Weights of a small sound classifier: adamw at rate 0.0026.
Rows from block 2, named by matrix and row number. Rows with one number belong to one channel. Each number is 128 + 32 x the weight over its row's rms, rounded and kept within 0 to 255. All counts start at 0. Numbers have three digits each. After the name is the row's rms in percent of the matrix's.
# filt: filter width-5 conv, dilation 4 (model.blocks.2.filt.weight, 192x192x5), inputs 160-175, a 5 kernel for each
# gate: gate width-5 conv, dilation 4 (model.blocks.2.gate.weight, 192x192x5), inputs 160-175, a 5 kernel for each
filt.32 099:120087160190154101096173190166142119093102124126148089160191115070139135109149113185148102144154126158228124155070113178113138149138167142103087134134181140078104178138172146138113143098084115154124090061102160110109174115130130143133157121
gate.32 095:093114128076080108119152071078126140116138151204188145183126107101176107118101106145091109122171102149094136164051138118112135145118104142129154155145120104135199123140102132155128063123130152123127142145136121108132163165166118103101068079
filt.33 100:132163092146135115146060158135173110182099115113109100145119077152079130101132133151117149137172130184118165114141130113096163094182127119138117088107103181123150145080111089127145089185094140105139177124191117114125114140113173113128130116
gate.33 098:121171195175119132130173131102129155097093140162110085151163140168219118079141146193103092121160095143137118120070122141104126154132105158141070119117105128085176158128082132172125138200134178158145140093084106150154172118123149151108090111
filt.34 102:127100125123128131136179123125112133098143155113153170115084127102140128106132144108176138182135184117201140127119074165148136180118141107147149132119165155125112097132136121135080161115124106127130141186118159148203172191159099122111124156
gate.34 099:069101120143149037117092133173187145149125092182182113148171038124099099129076114163102120118126057104139186125090103117101145120143192129142108120089157143096068080129142119102124136128099122124115167086126139101148149156169106090117129106
filt.35 101:189071107081129179098139074104083172124157113162168153143150161098160120163197115149145145148165084093107093167098094083175123115113158073144127133118131141091178154156092113129153126131117181166114173144133110168118148156162135158150083104
gate.35 102:134108091116163083092118076171133137147186139064107091101140114078108068109144051144161104123167099111168115175113152145112137118070129082107128171164130147089106115146142107105086122160105097121061128131091139085111139085109142092149182187
filt.36 100:068132118165080087131113220119193132145064180106083165148133065147087163095114159129149156151092131136108178082132113107070152129182060154107148096190134117157077128069153150143107166117129079124137101116140155087172145173131157098134119165
gate.36 101:152128133113073125119112173142136137129092135137093133182155115139125152113096183112082122230102160183113201115125165164150109127162066119131133150182173081156123049102105145135083199099159127054178134138182161151168182136079096135075100207
filt.37 101:156105073118129167146064167138128136209130105158219113113179167167124170151129104132117127144108119122062155151144113078147129070130090145201151148144122159133101106085143081108148174163134148073157176155181095103089108093085170148116164178
gate.37 099:106152137131096153168122193159114126153122131125173142151177102095087147107119086103103149109136157162138146151154119140125126137188165123159156159147122159197146141105114092093182085149179183075102116117189115084113155161103179188132157176
filt.38 101:129151142123150086120159116144144134117190077063082128110164096101139118123131165105099088115126147117066109133142160097126114132098115120125146164144162121121151150140108104055170124087140174088074098143149095152092108147093109167139155127
gate.38 100:158146122166144146143164155131122092110119148090146114112088102096119083101128050129145122121185116115130135163143106151138175136149157112114130097127094155063097094106137095119087130160105093150078126129091139091111091157179147100158125115
filt.39 101:112085125132130139115161100112138173126173118224200139098161116128146098110047079144090065160138102125133146186107127116135124134099152189185163185148166174109124150138112100070140166170128176165162181146137138127103125138158141158172182102
gate.39 102:168137145151164174124139155158072125125086091117129115112128149112137137126135173133168162163093183108144095116160085095168108161154138080087090073097146102152108157143160142159176143107156108118115095146094077089124146152110126147091100090
filt.40 097:145128105098121126124089037139127153181162105136152061114195116131108089151124139141117085110115125082146105150173119131117114091078168171165172164108089093102180122117062039137135128117143119117135183167094178102130063138150172183210124131
gate.40 099:038127143155092080126166156138170109102094119131110159132182085083114173082119133094118086097114142150097138107127099109081118142161116144117110122145093104128118127085129096102136072070132178106134111129156155063050114147126176143142090121
filt.41 097:203189151079098152131163072105116077097155162094171185131111142139113089104175134100123149088115120110097086104146139104131155144108119081085130154139070155121170111128194134136112105119096132109070093135140143155119108164172111063117069091
gate.41 102:115120135140092121105137112123133149095148125190145157123170119118143101104098116143119101154185096172125154158091140111133175156144142175130119156151155180120156172127135167106149144174086167115151171122133157116191181139141135071109116088
filt.42 100:108102104130155069099117129188152137149136081177157106088116102133151122174081077171115110084142066147139151160106162125061115096123180173160139118118126144048100119149138105105128083114030094093125191120117144097090103094105119091176113109
gate.42 102:106143175089175127166173094159154138075192108105085114063157103122192105137149120164148140094177127137144123178095185132120150176095187142130108156101109114121120138094054154065164091150143133126119154118124102157120164127135183170148182141
filt.43 097:154200077089124156191127093114129098134149126105173119144090078122121074104175127130153150071160122089150112117135120123109146103079146114126136115103053159098104139065101083127091065136106064129109151185130157121121132140137199131135154104
gate.43 099:157165140182124085148123167115162088120051123116147143160171111189071143059135151107099087177129135154137140066128099112145170127157103124151089082137156154118158164116168146156133158151079102120155139115129143208173111130129095098096114101
filt.44 100:121103154110153115078175083087139145082158132119110117074083124098147110130150120130194167104098132101113103087098131094125102167078122155112092121073144097081067116127149119100142150081116113136153119133090052137167121117136105102132166126
gate.44 099:117069089134115108088134095158139137151167103139163144128168117046085131146130103095168079129124119101180101146171103145110077107105168172141155160132154167149138181124141086121143152102097132132145102168135196130099133175137136157136106086
filt.45 104:085137094116163120159084120177156132175155048154166172140158119143146147175143092156139132073193081121111116178119142109090140086132191168173173119083103117104106124121080114116168116179158125116138217134140127156131147161163138146144146078
gate.45 111:123112161109122142140135121106114116075167146152128103149129126116143105131108120206052135129131070183108114144063198104141158143128121125083103190133142104103148119133127176072124135095078169123106116021174105132113137085137106122107129097
filt.46 099:137139127086094139176126133102110109136128124137145153193110130136127131155151152148080193140179154138095115178154154112145141159144129095118110162134102074168142133143087149113131108109155112119099146111225122150102163185176112174068067075
gate.46 100:129121093118140114105099116133167134224123156069141096141095128114091118092131137128130113114099141103172118121190107142104117088120145149143154094072123168146161122114147076218123151142164094127130101142079123138134141181162143127174086106
filt.47 098:098108189110093125108183129109154150068142120117168164151150106085180143111146098147136139103143123124111176184107128116095122219135128156145112154155078102148160140084109167149177100124157130094141141133148136108124170120122181140087118121
gate.47 096:186124106164181149103105143150128151172104098126159196120111159159123157158144120071126103156102156102157114095161096120188120117163188123163185078103116173159095154107153095137141165157172119176141138176112102213150139171144124091138074114
filt.48 098:176218156088133193176166148124118100086128131087119135128071153211176159124144146104099185126148159104068134095105102084145204164135117107097135171109061174155115084093156186134121101180141108074105117139146067140170159102114165101076149142
gate.48 101:112124111147134076085113130142171167120129118113115155129149148145146139153156129112162110132199127108154170175140135143099144137134155153138157141162145175157147131127107166140125154185138135157136155177128189128169171165154139112089123121
filt.49 100:079129131123144101158139155137182133165109118163118118131108083165144129089084166136174151130092154137113180083124139117083119136168115166141113075083135078176170133078087129156126122119197116100180162141098086093141151120082143165093129124
gate.49 103:141185129155119112169105152127159115126119145130129150109129086170105117117140152156136107154212137167153165157131141136105163140138111120134072116173108118159110117075081174114117108206091122141134204093141160127145142151123186172113135130
filt.50 102:121155153151147127126161099116116083048157094109116177112165147135136115163146132086110152161127140170091130110130183103138147130119131087057129121094085099108117122097140142064179139126108199126153101124164111135115082086141119130108170110
gate.50 099:165121111119171127103072109131106114106117048119151110070125087112100089142131105101132136142162129108126122161128102075129114144119176097134105078078147199213111150120116169125194144178155103122100149144123101111099179147173110118022095031
filt.51 103:134092119134144144085132112138106196137115101121128121067084164103166148155147119076186089140168194082155101178136066110139076160134148118147129093128140161173119160145103127194141162158206109183103119180072132130138182188142093163084093097
gate.51 104:122094177135116114066156119115170166146137155124117102149108136099164151155161180120158128152072200087109133095161092107123078175133136152129099123151140105112158104095174058174124143076167103125147071178129157118123103149157135158161104106
filt.52 097:182131100095177169106103146155112136126157094152156155123136154098119129119148125105161143121151129074138122140102104123185165138099177112106134118091119182155046160127159132095136158161171083186137116145110095164173147124160160100127213098
gate.52 101:131107116135210103118130110182150139138149070145209161151100107128123109166146083142132171111163099177129139166128161071075132092126193192184190148066155190141134116139136148106157109147111117120116152107137068111115095106134182140205201112
filt.53 100:095113163105080142109174105109116141084130135170103141128148106160140133116051220136117087192102155150106173109155160139136129138124084168119129119162184100067144106116110097087117152123110187117182115129138141099124063107094127146176128152
gate.53 100:114126134102148090158146128159128078087132107102100055091140124112106082092128148190127134150117086149148132115093162133156179139106148094041058124104163052049079086146158145085134200066067115084125103065119119161150117102137069091110133122
filt.54 095:096128095134160114150096117155151073142144111120155120057085093140102148180127131097192165143106117090152147122123085124126149142115160118118133115126153116153037132124147154094118133126125098187133139148109130164159180155087090117081148155
gate.54 100:092135145181146105140122149149147097157114086136127094114155080105130176177134122182143122110134121176086154133148107070104155121185156093083113068128136148119185156148151116164189111112123159143099103094133148116158162199195130098130047028
filt.55 098:120086151160144121125171130137091143145163158099122120145129141062145133152165094134116159098123136180170090175141167139122097116124140102116149166128091102086115116169092097090105100096133160117111131157183178096075100115144102142156113126
gate.55 099:166153149121177111135131112220113121068119067097107127102100141157168115198120143080132141139142161115148130114133100101131146155092135091100109132104156105148087097148119134125095148107144117159059086104086117165170138109078078103071129190
filt.56 101:102146131111147094080137106074157161101130106130061159107081104112152124115149173074156173087096155067066104120109099053103090151121104162114168117085146101158067118132100136115194105107167088110145125194149083170179163177169128133118123079
gate.56 102:106059122119058141077139114135082143121150141152111057106164153106148163145097080147127133128140121173103108154106144127130091109122097115152130187183132125074158121186131117125157099107113196096115141116166137117109113119090104110166158171
filt.57 098:149178135082100107111164062101145121113165159118098190091113083107140087082177188118182162158170162056144163137144081137124156156075127136098163183117136147161145145094144108126118164152149137124139100206121140086113101113147179120123137121
gate.57 101:129160184102098130139161105083133106075137167111100138184136154154154096129137173123063062150116158128157102098108143150142150177094106133090120203203095067118128151110132131102072113072150147193162116129173216197167137094144105128102167128
filt.58 098:175117120149142174098151134154057153096103053161132155135144170127172149137119096130111081121164134165122079162119141095167116119147165115118088081049124174099153153170103156155182131167106133092127142128133099148140120172163086080137069066
gate.58 102:128120165168106087118154142130142153124126138139160173192198130094124151158158130180104087105168112200127128157123136136096142129159120163137149163187133150093172109132124123126121147144125221133100121095171203134145132126151141140182125163
filt.59 100:128140180179189110151131151151137101117119129143113095148086117141139138180119155222145161112098096175157152120092184132127169152170192140105089088105143124154124139151122151110118123118112118167131120070111165111126152101162110098088149095
gate.59 098:072076121103142148121203129167133141084157101126081101087103113102137067142075181165145120179069136135197158112086135128149079123061157157146145154128122067069082093119124122090118135098125103142195100142128161161132090093117107185167189129
filt.60 101:141138227126130149077169098107116171070140136151074110155136150117228118112112187159093116157104139139135150098078140111149115220145128141112081146170140108127229169110124159151117143115155165136164112117139190120213200154165115070064065091
gate.60 097:123048036118114165099061110116070123132134085153124104041135131118059091124091110130142130157085050119094137132106110098154100074111125115159125105095127139109085077109104113055135115114048118086149176104125120068090091102096168142161157146
filt.61 099:150105105112104174072131104120081163087142084151151143115127161082109091141159094102120128102174099122106093183113149093174119124116172115158149134116110172147143145150128131121178113165123131114126153129136148124102097116155108097103102041
gate.61 100:157125084146166157129069106161102111186127088146166101062095117128077121138086099142172124134096106119130113132137128110123131083127161177132128074070146182157148142118178128159160148124111108111174146116089130136149116122135129086131111103
filt.62 098:104146145067136066104145100147184141094227156051086118093093047099102037120168166139136169113147123132117095122092139087068139139032138149081132208124137114118120116106152162083103138122121137137086089114143144083107104070128160098132186149
gate.62 100:101096129149046097102137189121146127108023127089109078173124087116156210127110125156130109155127142099130150119126077129097127156179103140095052091183115148116124137110150118206104101095109112115107095119131158138158158161112165100123079148
filt.63 102:099174111179144105150103214136151061138044104142125154171198058165128203155082121129139168144137108174133179127113169135102188130200152122090117038082137154121119153102160141128178121149127131098099101115132093088147118132151153111138146126
gate.63 099:120150150102169111110125071128132129088159149188078089058120127135169107142090147137192116147144142108194157125116110161107115158053136149124087145121160139125139117152152173155111153163131126185126104109059122079134145084082117104116196159
filt.64 099:160131151140179159115170107173139194106129094184093084105132150183194098178081129163116123191140115122102179134121144086142130155126150167144099101149149097082099068090108143147147184142116106119172159115105132140163148141143177172170136156
gate.64 101:127079152114093115112138166125145140143102168130189111184091135071119129096169086165125190120181160125067113195138100116109128157147096138109109128117149148129115052146139090144088162096139110061139144147169134133107145128149120111111127163
filt.65 101:112108136063118171055122063123106166064159130159091156093105146107120062114089148063142116152107164066152138119145138147144103188054126174128112163134114110170082118069139144088080150141152078127194103149134155161135138106112160117115170149
gate.65 099:112111083159139101177073152160138086139082145117159098071081116175094140156112126168172176186122107154170178118122110149147160104146130110142095073125167121102071106114147141119087166116075064151160170074096150121133110104096111102113135149
filt.66 099:154123051086118129145107124105157123179145172107152131092120108145105103098083086089135132156115140075089155111146119115111130067081093179164218153175158160141115117069128070089120187133133105130159169174135124118150093114126113099137157140
gate.66 099:149130070138172137144146146157123080163089078106166103117093107128072160110121125085170105195125153093146151081181090128168169111143145128135163099104152195106103100083168031128108152129129127111122107155086089161155112111130101070141098104
filt.67 100:090096138105085130125167107120173144103135112145135099167102127135139135113122148148073150157119126161049112117113165069107150140123090163092087147122142094069171087129155112115133152072084163070163112113176096114117087117108160139165124119
gate.67 099:083106159094104091086155113127151186079145142152135140145138097088182084113144100158137121073171119121157143206106160178084105182081124161128102141128131156167123122130077182124111088140141103110147165146146204097140166111124166138072143138
filt.68 101:133133144140121161092114140145153155124081114128097146107123126178155153114111207132168171162097163147130168105137103137128105167163106174130107098096124136189141096055128139152115140132138080053171117127115085131177135122084181118112131185
gate.68 104:104081150158179104098163179150154156062103101110122138132178086112147128138152150143141118093089085111165125117069120135088122174134142164106064109131090110107047165081167199103158106095062086158144106096120109108168141115106176118102167119
filt.69 099:164118111092116104155165097119167100131177129094163146132107151180143123148173163140134142188153110185126141124134182116145152086079093127157175169108140119046098081099152085066089207149102158119151152163164122221137156132147130167212169155
gate.69 104:141105135132100172135125149142104127129030108173182145159167124139131166104079109106116075143115159106134114109140057146157120153200102131165105051148183135165111121158157139219107147100146080101160152139108135157134148132086085137086065137
filt.70 097:142127201128087146137160120155091152128094095102121076127138135106176157140144134174132125164139169158115108170123115116172126185205147086110087099118100090096173076139100100171119115103175143092131156157168183135120176206139100147122041138
gate.70 099:152165111100044107165114106036161118129130171079128201116091127165087111028146122060111098103116137117075139109126144157113140107112060103135119131128083126189136135069151170155147122142129115070116124105107086120120131082114156092073096105